From a checkpoint of a small model that predicts nearness at each pixel: 195000 training examples.
Rows from block 3 of a small model that predicts nearness at each pixel, named by matrix and row number. Rows with one number belong to one neuron. Each number is 128 + 32 x the weight over its row's rms, rounded and kept within 0 to 255. All counts start at 0.
Before each neuron's rows are labels from the 100 images, of 14848, where the neuron reaches its highest value: "top examples" is what is common among them. Only what is clearly more common there than usual is listed. The data: renderings of 100 made-up gadgets, each built of a few solids, in any pose. In brackets: how many of the 100, against the usual share in percent.
# fc1: MLP up (model.blocks.3.mlp.fc1.weight, 320x160), inputs 108-159
# fc2: MLP down (model.blocks.3.mlp.fc2.weight, 160x320, transposed), outputs 108-159

top examples: black (35 vs 8.6)
fc1.150 [157  83 120 125 155 107 123  51 104 156 106 168 135 122 176 110 134 129 135 125 105 131 134 124 170 172 103 131 107  86 163 114 194 122 181 117 148 119 120 111 141 144 118 106 139  84 159 179 119 102 156 137]
fc2.150 [121 129 113 114 106  59 104 178 161 113  66 111 110 151  70 111  99 167 122 115 173 164 115 112  97  76 130 133  67 130 185 158  93 106 112 152 140 112 140 103 160 135  81 130 145 136 124  96 187 191 153 184]

top examples: glossy (60 vs 33.7)
fc1.193 [ 55 144 115 140 136 119 153 106 129  55  72 107 125 135 153 130 153 124  64 147 110 157 119 155 127 203  74 126  95  86 149 220 125 132 156 146  71 150 114 119 124 122 159 146 123 136 185 150  52 153 112 123]
fc2.193 [131 127  96 177  87 123 124 119 172 155 169 162 111 150 159 121  87 128 147 128 128 107 123 128 124 135  67 139  67 167  98  97 117 157 184 127 184  59 135 114  69 136 127 200 168 158 103 145 118 134 148 122]

top examples: glossy (73 vs 33.7)
fc1.47 [ 97 164 113 102  50 130  78 157 102  90 128 123  55 175 110  82 104 110 135 126 140 154 130 115  73 169 163 211 110 140 162 113  85 109 159 196 130  89 136 127  93 124 196 113 148 104 131 115 129  79 150 129]
fc2.47 [156  91 152 191 119 117 112  96 109 117  91 123 189 101 137 146  95  97 149 168 170  91 138 157 127 152 153 106 146  65 145 232 158 149 110 105 136 168 128 129 162 111 185 103 122 152 112 149 135 146 111 144]

top examples: metallic (60 vs 33.6)
fc1.23 [ 97  87 139 135  93  77 132  92 153 144  85 196 142 142 135 116 115 148 112 120 169 156 125 136  75 150 103  65 145 173 136 128 125 101 172 111  95 120 147 114 175 111 159 194  79 128 182 158 172 127 165 106]
fc2.23 [189 111 126 119 109 185 164 143 110 156  71  89  53 143  72 109 124 108 165 175 127 113 141  75 151 124 181 164 132  64  72 130 135 121  90  68 169 159 121 160 139 169 150 101 185 144 122 136  76 152 150 131]

top examples: glossy (71 vs 33.7)
fc1.206 [ 80  88  88 141  94 185 193 110  90 106 146 112 112  84  90 150 112 150 136 121 127  93 136 144 108 159 168 163 141 139 129 110 101 182 166 137 135  87  92 135 160 120 155 117 134 150 123 187 161  60 155 132]
fc2.206 [140 122 151 131 179 117 126 136 146  90 102 226 148 113 205 103  83  39 124 131 105 108 123 127 100 169 161  81  79 135 108 215 121 114 101 119 129 176 162 130 113  96 141 157  87 131 119 146 165  97  81 163]

top examples: has a sphere (63 vs 24.2)
fc1.155 [124  95 126 113  76 153 152 164 132 127 126  53 127 106 111 150  80 181 109 138 162 145 165  93  99 102 100 123 114  73 113  74 107 183 184  72 162  97 115 127 147 124 162  71 153 107 108  71 154 187 188 112]
fc2.155 [151 113 115  88 139  91  44 106 135  99 106 199  79 138 140 129  99 116 160 110  79 126  81 209 104 177 172 102 141 126 136 114 131 132 145 124 107 169 110  98 140 125 101 172 129 173 119 161 131 125 117 181]

top examples: metallic (73 vs 33.6)
fc1.256 [112  93 164 107 134  89  97  77 129  95 126 163 103 123  85 162 144 197 111 134 109 165  87  88 105 121 104  81 163 179 135 161 115 105 112  60 149 133 133 149 112 211 192  78 147 134 129 115 139 160 194 158]
fc2.256 [144 159  72  84 138 233 155 111 182 120 111 136 163 158 177  88 134 125 129 104 100 101 109 156 120 112 164 172  77 118  82 108 129 128 172 108  66 150  87 159  99 123  87 146 160 127 111 113 122 134 106 125]

top examples: black (31 vs 8.6)
fc1.240 [158  82 187  70 117 156 114 134 113 117 141 140 155 135 135 140  92 149 165  96 115 140 121  84 171 143 103 178 124 153 137 117 146  95 176 151  82 133 155  83 100 187 129 172 132 113 103 138 165 141 119  74]
fc2.240 [ 83 146 117 181 181 122 157 127 176 109 112 115 151 106 110 113 166  90 146  89 188 103 108 153 184  58 150 101  85  42 154 136 114 171  90 107 193 111 139 126 158  86 124 122 113 147 104 113 103 160  83 134]

top examples: white (26 vs 8.6)
fc1.96 [ 99 151 139 165 133  98  67 120 104 154 202 109 133 142  91 141  64 124 122 107 164  72 130  77 160  58 153 138 157 118 153 136 147 144 200 144 134 150 148 145 106  76 173  97 117 202 165 105 112 140 157 132]
fc2.96 [ 81 178 183 106  66 164 185 168  73 123 168 129  95 132 114 128 167 142 116 116  86 140 140 111 143 173  81 149 119 116 146 119 144 109 112 146 121 159 153 144  72 175  71 127  67 105  73 113 178 164 164 158]

top examples: metallic (82 vs 33.6)
fc1.171 [136 143 132 138 162 221 115 152  64 162 129 164 123  88  86 154  97 165  84 114  94  87 151 183  37 129 143 193 128 134 128  75 178 133 152  70 153 117 157 132 132 138  68 104 149  98 121  80 131 165 132  63]
fc2.171 [124  65  52  77 135 100 105  45 121 122  87 209 120 138 121 135 158  83 162 111 101 139  81 129 126 121 122 111 152  84 104 163 177 117 198 111  85 189 131 137 104 135 158 122 105 181 126  84 173 106 138 162]

top examples: white (25 vs 8.6)
fc1.43 [116 123 115  88 173 167  82 117 112 132 148 131 108 138 119  65 116 153 118 158 127 158 132 101 105 147 129 138 160  86 147 167 109 103 167 177 168  93 160  73 161  84 126 160 142 142 161 121  93 129  95 141]
fc2.43 [144 124 156 165 161 154 206  97 137  92 110 122 138 103  64 150 147 151 140 154 110 105 144 178 157 134 177 183 130 103 143 160 110  80  82 141 185 115 164 164  94 138 122 108 122  64 111 137 127 125 146 180]

top examples: metallic (68 vs 33.6)
fc1.289 [171 101 150  90 113 150  88 126 106 163 125 113 170 161  98  76 153 148 105 153  87  86 127 145 133 186 112 171 116 155  68 115 140 139 164  91 165 210 135 107  77 139 129 165 169 117 134 140  50 108  98 151]
fc2.289 [118  86  99 130 158 112 196 122 119 133 141  85 147 117  83 100 146 148  69 129 183 149 145 153 136  98 118  99 126 113  97 151  85 181 103 116 127 126 133 151  72 117 143  87 128 149 147  82 146 148  91  82]

top examples: glossy (62 vs 33.7)
fc1.200 [134 158 155 110  79 122 203 119 173 143 239 166 122 101 126 151 154 118 175 136 137 135 117 135 176 133  71 144 165 105 111 162 100 134  98 140  99 164 120  64  69 144 158 132 163 175 165 193 140  73  75 127]
fc2.200 [102 119  34  91 148 177 123 148 109 161  97 130 121 154 145  99 137 110 122 111 164 151  64  99 147 122 184 124  87  81  85 143 199 101 167 129 124 113 107 143 111  69 152 225 142 140 101 151 176 124 153 134]

top examples: metallic (60 vs 33.6)
fc1.180 [ 94 105 182  71 107  82 108  91 139 152 212  94 162 114 151 182 111 138 115  98 157 125 163  80 110 153 132  97 109 150 137 137 126 169 151 115 150 179 145  81 113 103 110 119 125 150 139 110 148 124 132 170]
fc2.180 [191 112 102 187 151 179 160 104 173  89  70  89 133 163 143  33 124 148 101 106 142 122  75 139 130 132 132 109 139 105 106 168 118 109 115  94 157  91  93 191 161 112 135  94 129 103 124 112 123  96 158  99]

top examples: metallic (97 vs 33.6); has a sphere (62 vs 24.2)
fc1.185 [102 105 121 156 147 138 114  78  76 103 137 185 127  99 168 176  80 119 159  64 125 139 128  51 105 171 109 169 150 147  67 158 172 100 115 105 118 109 156 150 141  54 149 131 115 130 135  74  85 169 169 120]
fc2.185 [107  88  70 108 170 132  99 124  66 190  50 124 139 134 136 145  78 178 153 105  53 100 154 107  73 145 104 144  77 126 113 107 203  97 137  78  83 108 140 129 134 129 118 127 138 189  88  89 114 156 177 106]

top examples: metallic (63 vs 33.6)
fc1.81 [118 184 166 115 133 179 105 163 121 134 142  93 131 141  62 103 130 173 113 183 159 118 101 152 156 141 104 130 132 172 101 118 111 101 125  44 104 139 102 126 138 136 179 111 128 120 109  76 202  62 203 116]
fc2.81 [105  70  77 104  55 154  42  97 105 160 159 176  63 132 155 199 110 108 164 174  91 185 110 132  81 151 165 149 106 139 110 151 175  44 101 136 134 176 104 103 147 100 132 154 108  96  93 153 105 120 208 171]

top examples: glossy (72 vs 33.7)
fc1.141 [101 109  74 158 108 157 149 106 117 139 122 153 102  80 212 141 115 112 100 112  82  82 152 126 126 161 194 123 160 156 124 149 112 151 141 149  86  68 136 105 166 154 162 134 101 136 153 179 142 101 145  92]
fc2.141 [145 136 115 103 160 128 112  48 145 163 112 123 131 159 106 124 152 121 178 132 151 163  87 142  61 129 120 114  84  60 107 148 141 125 155 121 192 189 131 162 136 115 128 111 150 123 127 110 153 125  69 162]

top examples: metallic (63 vs 33.6)
fc1.98 [ 70 157 125  64  94 153 118 156 132 140  80 108 115 144 165  94 200 123 128  88 185 158 148 102 132 151 125 116 101 126 105  97 167 173 139 122 169 136 111 101 116 104 140  91 134 134 169  76 137 178  97 166]
fc2.98 [116  85 120 154 191 120 114 164 127 127  91 138 128  97 104 160 141  56 122  58  63 145 120 108  70  73 183 110 133  68  94 131 178 151 111  82 119  85 124 121 130  94 176 119 155 156 131 162 162 155 130  77]

top examples: black (36 vs 8.6)
fc1.40 [167 119 172 108 116 162 108  92 172 111 103 103  95 146 125 122 108 174 162 109 160 154 153  72  99 114 113 156 146 182 110 168 149 103 145 125 160 149 152 164 104 137 158 139 110 113 106  75 160  89 181 124]
fc2.40 [181 162 153 111 179  97 170 121 152  85 132 187 139  60  81 168 164  88 106 142 117 126 112 199 130 202 103 140 107 116 110 161  88 156  88 137  51  91 106 127 135 106 103 148 134 123 143 190 142 144  69 127]

top examples: glossy (60 vs 33.7)
fc1.286 [171  87 126 167 112 181 143 114  87 176 163 145 151 178 186 114 123 147 106 132 113 137 136 122 126 182 162 136 133 121 179  98  72 112 195 177  97 141 123  91 124 138 122 137 151 131  79 116 151 114 100 137]
fc2.286 [123 147 151 107 120  69 100 157 125  89  74 127 184 155  71 161 162  73 166 164 119 144 149 130 122 126 147 134 139 153 110 129 121 131 115 130  81 154 143 138 112  89 135 126  99  95 145 163 101 140 142 109]

top examples: black (25 vs 8.6)
fc1.232 [185 138  99 159 133 152 106 137 103 161 128 138 175 143 109 129 183 140 161 106 170 104 107 194 132 102 112 135 106 131 125  90 107  90  47 150 124 152 121 148 122 161  94 119 101 127  81 110 159  49 171 183]
fc2.232 [ 57  91  92  51 108 154 124  99 103 133 136 134  81 120 142 135  93  90  97 171 129 116 161 103  77 170 151 206 135 122 142 146 192  87 167 123 160 102  70 155 121 151 166 115 171 117 167 153 126  95 140 117]

top examples: glossy (77 vs 33.7)
fc1.158 [145 132  71 170 126 121 185 134 164 114 216 119 149 145 127 140  94 142 156 125 126 129 171 125 128 140 137 123 185  68 138 185 100 140 142 199 195 115 116  77 165 127 103 156 115  61 125 118 112  98  79 106]
fc2.158 [152  76 115  94  98 152 116 134  82 153 148 181  63 159 151 113  65 125 143 158 126 159 127 134 113 116 112 157 128 112 146  69 176 114 130 128 139 154 133 141 107 136 154 132 184 170 109 127 144  90 119 137]

top examples: white (28 vs 8.6)
fc1.2 [125 127 154 135 110 113 107 126 101 159 128 135 108 136 102 135 137  56  78 158 118 154 125 164  88 167  55 131 107 100 131  84 105 111 195 131 205  79 112 150 102 140 147 101 125  96 114 148  90 166 109 107]
fc2.2 [189 118 143 140 117 102 136  58 144  88 152 145 138 100  95 102 117 140 132 129 120  46  85 117 169 159  80 155  87 121 120 137  79 147 108 191 193 113  78  78  75 150 111 117 130 162 127 145 113 174 139 132]

top examples: has a torus (65 vs 29.7)
fc1.194 [159 111 145 149 119 124 125 156 148 129 100 100 110 174 153  92 109  83 132 129  69 149 140 119  98 123 145 170 184  51 173  87  85 188  93  60 144 127 117 133 110 148 150 148  86 213 146 147 138  57 114 129]
fc2.194 [ 82  95 129 131 151 111  82 101 176  52  81 164  98 120 144  89 124 166  80 159 183 166 141 111 156  94 109 141 180 129 115 106 144  91 199 146 176 161 109 151 102 115  93 119 147 132 160 109 146 110 155 103]

top examples: metallic (78 vs 33.6)
fc1.107 [ 89  80  84 112 104 198 151  89  64 162 124 119 142 132 154 127  64 117 144 112 105 212 144 119  77 163 164  92 155 133 120 118 192 106 120 127 168 133  96 151 135  96 118 104 123 104 175 131  95 115 134 131]
fc2.107 [109 164 142  67 170 126  71  77 157  87  60 105 129 124 167 104 124 135 163  42 125 136 127 149 112 163  75 127 158 133 125 128 100  99 135 117 177 197 139  63  99 191 100 104 122 131 112  67 102 137 159 130]

top examples: has a sphere (78 vs 24.2)
fc1.85 [106 142  68 144  86 183 144 161 162 137 127 104  90 128 187 140  78 197 158 143  81  94 155 142 121 143 166 117 151 137 133 164 182 184 174  67 136 149 148 127 106 155  84 138 158 150 141 124 100 103 129 167]
fc2.85 [108  80 129 106 114 159 106 220 110 116  75 148 159 122 140 178  67 179 153 108 112 112 158 181 137 107 192  98 126 134  72 151 167 132  71  87 132 163 116 158 129 137 172 129 160 140 106 101 120 159 143 108]

top examples: glossy (69 vs 33.7)
fc1.56 [101 123  62 133 166  94 177 171 105 145 189 124 154 114 116  95 134 114  74 153 175  89 151 121 144  93 175 129 129 122 118 187 162 116  64 149 111 141 160 107 172  91 144 161 167 113 123 138 126 154  65 131]
fc2.56 [126 115 160 112 163 103 121  61  99 125 139 137 135 108 141 134 124  77 173 135 163 171 130  95 169 193 152 116 178 170 173 100  98  96 144  61 144 117  73  92 118 149 108  66 116 156 119 166 186 118 181 162]

top examples: glossy (90 vs 33.7)
fc1.216 [126 102 131 115 133 181 145  62 133 111 130 169 149 168 128 128  93 124 117 117 120 141 129 148 103 189 135 149  80 125 120  56 157 178  98 133 125  74 117 137 102 178 151 110 170 135  98 134  78 107 120 112]
fc2.216 [159 129 114 118 147  87 136 182 177 125 110  78 167 168 157 140 202  96  72 132 142 143  98 179 129  98 120 111  50 141 152 160  95 122 111  53 157 143  90 139 192 115  93 118 130  94  92 160 139 154 151 151]

top examples: metallic (74 vs 33.6)
fc1.88 [173 131 110 131 139 150 122  80 153 139 108 141  52 141 140  71 117 125  96 138 121  91 169 144  85 148 149 110 117  87 132 125 124  82 113 133 128 130  84 138 172 162 144 112 215 114  82 138 138 141 129 172]
fc2.88 [ 91 164 121 133 163 122 150 160 139 118 110 111 108  93 126 157 143 163 157  94 137 110 145  95 138 184 125 136 190 219 139 151 111  84 156 153 145 133 115 117 144 205 144 171  40 140 176 149 119 126 129 124]

top examples: glossy (60 vs 33.7)
fc1.163 [116 142 133 113  85 187 134 175 133  91 175  94 143 101  92 193 139 116 146 112 124 146 139 122 110 104 151 110 174 125 147 209  98 103 124  80 173  91 103 102 120 137 153 170 134  93  78  92 154 115 135 137]
fc2.163 [ 80 139 122  93 102  74 173 131 124  65 152 151 109 123 101 143 103  88 174 146 131 142 171 115 136 126 196 128 173  92 116 184 162 159  82  83 122 143 105 166 122 147 105  61 105 174 179 142 205 115  69 172]

top examples: glossy (65 vs 33.7); has a sphere (64 vs 24.2)
fc1.312 [ 67  92 161 192 151  87 124 185 110 152  56 115 178 124 156 132 110 145 142 103 141 110 133 130  87  58 109 139 143 139  66 117 125 144 192 100 126  56 134 135 123 147 116 153 157 174 148 114 165 198  94 115]
fc2.312 [116  35  69 123 126 131  95 153  76 145 143 151 109 187 136 152 142 109  56 115 123 132 138 184 131 163 158 125 174 102 100 120 158 115 124 102 126  85 131 143 172  80 167 127 129 149 106 142 113 150 206 101]

top examples: metallic (63 vs 33.6)
fc1.9 [120 128  78 110 223 135 160  79 112 206 157 126  94  91 160 102 128  79 111  88 160 167 100 164 125  81 155 186 163 110 138  70  90 176 122 106 133 101 109  65 197 138 111 141 111 100 127 128 179 123 133 132]
fc2.9 [123 120 109 169 179 199 115 101 155 109 122  73 123 157 106 116 159 109 131 146 105 134 158 120 185  94 174  91 154  79 111 165  82 135 127 115 100 145 114 197 128  82  71  77 131 169 135 103 105  99 118 151]

top examples: white (26 vs 8.6)
fc1.130 [ 86 122 168 160 129 120  75  89 122 136 175 112  62 154 144 152 163 111  99 108 126 157 143  95 146  72 140  98  91 135 145 164 119 136 193 130 134 155  81 125 112  74 123  91 172 177 126 102  94 111 133 121]
fc2.130 [150  70 117 105  97 178  99 137 114 147 161 186 138 145 151 114  87 168 184 157 142 159 179 103  66 110 159  89 143 125 164 119 156 161 120 122  98 172 159 131 142 143 114  81  66  62  83 161 136 101 156  67]

top examples: glossy (83 vs 33.7)
fc1.60 [124  93 126 119 125 188 106 118 125 101 196 133 133 108 121 140 113 185 203  58 147 100  51 131 146 109 131 173 137  96 114 125 147 158 128 109 118 129 194 106 127 103  82 177 152 108 148 162 111 148 117 159]
fc2.60 [120 127 143 149  95 142 180 107 147 177 120 182 109 109 141 118 111 117 131  97 100 112 214 113 113 158 124  87  86 129 166 137 183 137 156 148  93 142 114 172 112 176 162  66 107 116  76 139 134 103  98 136]

top examples: black (26 vs 8.6)
fc1.50 [131 163 153 106 103 141 122 172 130  81 169 159 205 130 147 143 143 151 105 129 111 107 177  85 146 108 109 116 149 196  96 132 116 154 115 107  98 122 140 148  60 193 129 186 117 117 129 133 175 128  82 131]
fc2.50 [191 108 135 118 174 181 105  91 147 141 102 151 112 110 132 124  84 152 161 121 110 111 119 159 130 114 119  87 159 118 151 134 141 115 121 128 166 199  82 113 135 131 161 172 129 113 120 196 112  85  96 140]

top examples: glossy (70 vs 33.7)
fc1.317 [152  55 142 118 109 141 169 159 130 164 141  93 145 151 104 125  91 123 139 162 144 157  94 182 151 129 187 121 135 101 131 134 129 111 148 151  97 160 143 126 131 114  90 129 100 159 101 166  79 120  56 102]
fc2.317 [111 149  92 138  57 175 155 121 122 139 159  93 141 110 124 140 105 113 150 133 102 108 115  62  39 124 124 142  91 105 103 134  91  87 111 117 117 131  76 122 140 181 176 109 109 147  95 140 136  86 188 175]

top examples: black (27 vs 8.6)
fc1.170 [166 141 107  94 122 167 181 127 117  92 103 163 127 138 135 125 119 118 125 172  95 163 171 116 130 190 111 158 118 204 105 139 125 148 141 158 109 151 112  83 104 166 125 114 128 103 123  82 153  87 153 159]
fc2.170 [114 193  88  90 204  83 157 157 132 103 111 146 122 133 116 154 124 125 228 134 102 122 149 137 166 115 121 165 133 144  58  96 105 150  84 139 111 167 189  70 130 117 112 177 136 143 169 161 151 145 108  73]

top examples: metallic (69 vs 33.6)
fc1.236 [134 105 123 114 170 207 155  91  97 175 108  84  77 127 139  75  80 195 101 148 119 155 163 111  96 143 125 142 151 118 146  67 133 136 172 123  82 188 109 177 159 108 107 162 169 147 125 138 103  89 120 124]
fc2.236 [118  75 139 127 128 100 136  58 145  84 124  58 140 136 114 113 157 108 208 121 114 144 132 166 170 140 147  93  69 133 112 168 112 130  80 108 156 198 155 108  99 141  93 202 171 126 144 147 107  90 140 110]

top examples: glossy (76 vs 33.7)
fc1.310 [130 151 142 121 148 151 171 172  94 128  83 168 100 158 121 147 108 150 101 109 131  76 120 112  73  89 144 130 135 118 160 131 114 123 145 162 120 116 135 185 140 120 152 151 144 118 138 132 142  91 146 111]
fc2.310 [ 88  90  78 117  69 129 135 139 137 152 159 188 114 157 195 147 106  78 111  98 215 178 154  96 128 177 124 150  94  66 109 100 129 124 152  70 119 120  91 114  95 118 116 106 160 176  85  70 153 121 105 198]